config = dict(
    encoder_expert_mlp_ratio=1,
    text_encoder_head_dim=64,
    text_encoder_fused_qkv=True,
)
Rows from block 3 of the image encoder of a small contrastive image-text model, named by matrix and row number. Rows with one number within an expert belong to one neuron, the router's apart. Each number is 500 + 25 x the weight over its row's rms, rounded and kept within 0 to 999. All counts start at 0. Numbers have three digits each.
After each expert's rows are labels from the 100 images, of 14848, where the router gives the expert most weight on average: "top examples" is what is common among them; "colour at peak" is the nearest of a few named colours to the mean colour under the peak. Only what is clearly more common there than usual is listed. The data: short English words printed on busy colour backdrops. In brackets: how many of the 100.
# router: router (encoder.blocks.3.mlp.router.weight, 32x160, trained with AdamW), inputs 32-63
# up: expert up (encoder.blocks.3.mlp.up, 32x160x160), inputs 32-63
# down: expert down (encoder.blocks.3.mlp.down, 32x160x160, transposed), outputs 32-63

# expert 26
router.26:551529501484495481510479507453508504531488494482543499458527560519473459461450483510533499532477
up.0:500491504524466518496521455501489481492513465461541506495497529541522514470458514496576511549471
down.0:478525486490455538479503501528489471484481522534448522510496490495478517532544489498452512514530
up.1:490509490481491522514510558477472500514477475525466530443462500469507469489495492483486470490477
down.1:523500499502534514498481467506499538519528554494530509510513490498492544506477508514539497491486
up.2:534497531486513461477491491451506491473509495501533494532531513463477520428479520530464488501522
down.2:513509501504486515541503518552470509510509509460489560529551539543496512511443494490482500477521
up.3:526486462510514498457495525515472481504489557536500486488484499520486522517520497526479477508501
down.3:472548493466500490508557476492503503460474492511498483508470496495487490479476542524502537486488
top examples: the letter o (72); the letter d (39)
colour at peak: grey (42)

# expert 21
router.21:539515489540481429518498538466480522486458487494547475510461473512489442490511486535451490457575
up.0:512497522521487490523520518529508505496547491514500485469528518498530442502536456521522504455446
down.0:492500479469473523535505492466477484489506483523525497494534499524477482501506528475485477502521
up.1:453545539559528490498527482487533508530509506478515540511518434462481494474498513515463478480497
down.1:550462499463461515476464532466478467510490511518469451486508549514489518463510494497484464487494
up.2:487538494478570503545470508455526478534515525518546536468492495500500459479450520456480487505554
down.2:545489497498477539403496452584473453469456510485490473495504504505515491490507478535527513472520
up.3:509501513478503460517509477477526519544512529509511458538472550496486514485525505500508488486515
down.3:472496502490484490507432498540477510509520516495557545495532468481507506507498467482505469523463
top examples: the letter d (46); the letter g (29)
colour at peak: grey (44)

# expert 8
router.8:480512487494525496494502533487502507495523548497467471490499505524542515451487497498530520492493
up.0:515478461528499480477471467526522502520500537543512516477518544459489499509535457465481448526522
down.0:536527492455511501506528484487537484478471476460462463560469468522466499471498504509529505461538
up.1:499533530534494532515504556481487530488480515494475466487474471457548505506519479487468494532465
down.1:514466470471517476495509467494494502510494506490523519466492459505443462477527526474512505460505
up.2:476500507502521485515501476474485522496476501538551458512483492508508520486465543513468538491511
down.2:515499502497507499491499478488481506536495478517467515478482465484471493514541459495498496523488
up.3:527499562478506492515488546479489456482496506560496539435561499504508536510519499547529504464498
down.3:529498510553492526494491501467534524516499504504485477535492492458493515494459491498433524503476
top examples: the letter i (57)
colour at peak: grey (44)

# expert 27
router.27:470500478515530457509507529472483524547515507528502491524438488483525481508502472512527510526534
up.0:490510536486469542520501509502461448495525494497517460513519517503482491524493505493468493492499
down.0:510526518524497494553477530528502537474506496523501521481497456458513500549523464491484512486481
up.1:486515514543526496483495478476541506506500477565461460489512530491511471502510506483524473476514
down.1:513514516428527480503530486527482507517484528460506518503476502493500558478519480529520514470486
up.2:489497483492434511494460525531511467517512528500494512468483514488459471524495480502495528464496
down.2:497497504561529489522516480507499497467496468485510491501517530513513515525477512475565487553495
up.3:527515491474485484516480513515567515551520490514526534501470502487457511502498505507501484472511
down.3:475488498515513479464515507497497442486513524470470468480492516518516491506507465502528512540490
top examples: grey ink (41)
colour at peak: brown (54)

# expert 12
router.12:490504520461457533529480528467460475498490512485481517520494531512517470517447496514482498506506
up.0:501475530461526498500502507453537519479483506512498501524515502554550448502480477529489507550523
down.0:519484478595517494533456478493476517439508490529486533479483529497456524506534497523547473496488
up.1:487492454504511524484516535465506527546506523510504480469517535500466551529522480524532474533515
down.1:518515467474527476479473516478536475473519476497476528505485486468482465476496528497490527506452
up.2:573490540487494523481511500527520477478505511565524508510489508487514492460499513474493501516476
down.2:455496488526509544501534533501491505524498492475493541464504477528515442502518441500489507483497
up.3:486503509467498512495502492462499449492489513492549440532495488560534460450462510482494493498482
down.3:511476432474524515499507533520500527484503506476460550508462489470461508532466448475510525525529
top examples: the letter c (31); the letter k (30)
colour at peak: grey (47)

# expert 14
router.14:492509493516517487483488535466532485543477496509484507490479504475530491472520489486538470493553
up.0:480526475459518487504490502501497501524462563544500514506493452480500482481535520493477503471490
down.0:528514509513502522509545474485483484470564478470474483513505542538505513533488521488530512504496
up.1:546518550464479544492522494484544499505531488483478497515494471498476514503483479499524470493479
down.1:523537443491482490487487480521507481520527497486514504555462531498533471501500458502534475492523
up.2:489412457556487484493484490541443482481525517509492499506470526548463469498500498502525523466497
down.2:461547481502491502502516532532534512482501549487537527500503449507508503485477507552495507514483
up.3:525482515505442503522547545497522529501522523481467513486530483459491465527487524478507496470492
down.3:475509488470515474490530482487519495503484469525540477520468536528502491505530493472545486495527
top examples: bold (73); yellow ink (26)
colour at peak: black (43)